Weights of a small contrastive audio-text model.
Model: 13.5M parameters, log mel input, encoder arch conformer, encoder norm rmsnorm, encoder activation gelu, encoder moe soft, encoder num experts 4, encoder layers 12, encoder width 256, text encoder width 192, text encoder layers 8, text encoder norm layernorm, text encoder activation quick_gelu.
Training: soap at rate 0.0013, 7100 steps.
Rows from block 2 of the text encoder, named by matrix and row number. Rows with one number belong to one neuron. Each number is 128 + 24 x the weight over its row's rms, rounded and kept within 0 to 255. All counts start at 0. Numbers have three digits each. After the name is the row's rms in percent of the matrix's.
# fc1: MLP up (text_encoder.blocks.2.mlp.fc1.weight, 384x192), inputs 128-191
# fc2: MLP down (text_encoder.blocks.2.mlp.fc2.weight, 192x384, transposed), outputs 128-191
fc1.291 104:099103151136117092131140107132190137127096132086165108146107111152118135094155089150129146125146157177129133133151102129121139138143107142198107128137125123131108159143115125141179135126105146
fc1.292 113:123128121132147119084114168128152159093133144061177072135124146174142117095138134122136151117118178153116100109133123124123103150116101169112166154072122115153104123127138092125114111130126124
fc1.293 121:155144094118137159097113099177101122126111185142132100103118161123120100133122157169100122139125135116133129145149128155135130112135102135102086129115153120149112171159163151138104174099112134
fc1.294 105:099137109137142118115156104126085107147106125105157127146090120169151120093110155115151183112132089151153137169125121111085128133108062163114126114133126111161120149116110158181103101144152135
fc1.295 125:172136079137123146098130167146102152137115140096083125115145117128129123100130171119127147134084120088141121156130111129122108124109120125069141149129100119154135131132127167070123111102139128
fc1.296 088:119153120127156126140120137169081158107092122157137177158096118120127141118150134107160060121153128137115090126115076132130136114107168104131108110115137090147114159126124160159136093198143092
fc1.297 089:129120180136109124130123129146154144119117146163144125096166117150126080121091149136152133167109112143143071181114088097115116127119120119184135148133166112154121111092182139114124144173143113
fc1.298 102:131110112114168085069151139149123101148096111130117089138180132094110130147151092152135110104120124115093140115133124124144123137141141135093133110117179140157114153107116163165158166165130121
fc1.299 107:153125095139107147127123166137126180158092158104148114138139161111110138134102126105109131158140100126112094142113129166153127131129167118110137169162130146121129087141142135071135109131130140
fc1.300 105:097129101130114139161087140159121127111105114122094159180136167117148090127138129131128104106159195104131147118149170084149140108106120128117148124099188143150070135118138124126117134105146143
fc1.301 097:099173102106132083143073127129096107129106107140127153142147172118120118119121107148078103120110131163088123069171138132144166115162140144128119152131067114133135134149132117114129125104121107
fc1.302 097:171138119115140120098155131106124126168123154088096071100105115118116137117109146113131113194156137118112116096111132106119097150145120127140114111111132114139107067115118119124070135150125113
fc1.303 084:154100155111153116086178104101113087134110145136130136129116054112143091129143153101101125166153131146115160115113162124085118132108143129132143112115109124114126144136125088125124178115155129
fc1.304 088:147082127115121131126113139105116090152099116147114120158136142090145136109090162125140123101113164078139129132114110108126095142124091194098098124119150122115116076107175135140106102111115108
fc1.305 094:155113160120157152176124129098084090145075113099160101140119137129133145092126144130142127095073149117169117109147135121119131131122137140122108079134110115118165163157153143142114137125135091
fc1.306 105:122098124160144134116112152133137109128107158163126099118104157089125154165142149156121143135076098136112152161146147144096102100145146107101148163136145169112126105088172166117148162157129138
fc1.307 099:151168102196115148149136124149116136191101178139129100114135129113150099118151155105106068107154165119130144134138166091109123166180170146138138130099177091130137139069119130145104104136127144
fc1.308 088:122126155119134140079130115138130159094168170103121141148119130146131096158109157170089154117164110144104121125151138139118150129135133098068149120109171136099102152104097154128135195143124133
fc1.309 093:171090110184124134134141104136142138149137125111097111155165092161140133124112176165128132126136088139102090112147133102132123089140200124125093113111117135104132093110126151151122126134151138
fc1.310 088:105142103119136108092109077119126127098108130158153156155118162157128142148111118197141123127142132102131141110131126127125123114128116192125143113135099151159126098111172123158120093124152137
fc2.291 100:124151097104112139119117131116130127097137106184159120121129118137138131167149083116120115108119102118138148149080145123097152125106152121159159131124090094123160132147156109145114075124138135
fc2.292 117:117122134147110149154096077100118098123099145148101131164125144086103131105105102162156099101143098106130135105117117115162192111166094149096172143131123130121164108056121103147111124151141131
fc2.293 126:135099142142203166101169134138134140102110149130086138132133172141124081098128139126117135116134104114111149122146139117131140133139096172131150109159103175170141122157132088130150119147161082
fc2.294 109:134112122146165114103201118144158125107135133134151135125146139166101155126150103109125106081145123157132132107096119120105099168144130101138120129130098144146110167132131105140138086108148165
fc2.295 119:094167140176159084109121094151111151140169109103144099172134159132143118123104115118149110165079163120091130184114168136134114158101140092137095137120133108130131139109132167140138121210114120
fc2.296 087:096122114153128145141100180136138185126121098164114140118131178117140103092091123180137130118070161131123125128101189128123136129121102112122151185137177133146151121178154131132132140108091109
fc2.297 095:090130135125147120129105153109105149107121066090146079111152150112111152093158088169146114110096154114098142129077167101097119127177134143142094105115148156147112137126093159155149104190115137
fc2.298 099:142167153147136146161136138055124117136109140094135093116108093139173122112086190159095138150139104140132131129122119136117112141147137148150110134149164162133141100156125075113140151099120137
fc2.299 104:129143119138127147129119079125091101160123103124124153124131097164082110135117127157127111091144136145156126120114074116107159145141146157106117125130143148145174120128113111119161118158129110
fc2.300 104:103129121124134146152123118179119154107127145132182120148102157146097111163126145108142183117145095161143122117109128142142165147093058142083164150143121121113154113138091100134149123124109103
fc2.301 092:132120147129107197066119135130161151145079158130106152103116153115146169111143139146120158121155121147198125127117119146108128166155132147115093123100134137151089122118127153144194139117142126
fc2.302 090:089118101136134156120089103114122102127102127148142122150171142173144117146124082156116108091150111090146146166149133114155119116135137091079144177131135132099157121127145124176095066131148135
fc2.303 092:113141080110134127122073140153141137147155129093084098155124153145098140143118097138152075115072071106145138124157134083132098112135129096131108124112133135139100060153109138131145078080108124
fc2.304 091:098139111129089128198147104127139117168111139133123097144094143147137143125080131112127148152142112210133073105101112087122151132089138117138141118094093125101116141141115124132137166153107113
fc2.305 095:134114141152113122085119121147140115113167157124124180107153127121141133121138147182094134141159126154090120144128099110130123109090159105130089148172133106119101088087168131136106099122160102
fc2.306 107:100120157125153156124149119116129131068114107126121141130089131102085122137109092146190152167150125123145138141089119125128149145099164112128134112134136120149122121133105083145134092138111158
fc2.307 096:104106124128151108128151099117159124137155080133141118137133115131171101138143177124129135104130097118138131127124086114160133175127147121114134187168094075155128092135113132144116134090131080
fc2.308 080:132138118094148134147148114135111115100112115147127100097079131143107099149167119113132143108108140120181136146113138089145144089143103137122126143151108108115123091145201090151102126122141118
fc2.309 094:115137181149118165147138167123119158116127124130135135095125134098128079147135128138122117133088155110143092117141087171161109157159121176130146137147173113139142121115130086120127133146109112
fc2.310 092:092115064154156122087115144083134108131140156155141159126133155138140085100140160165147120104128092092092100109127137127111111125127102103169137131145127144145134103171101121107118115104166123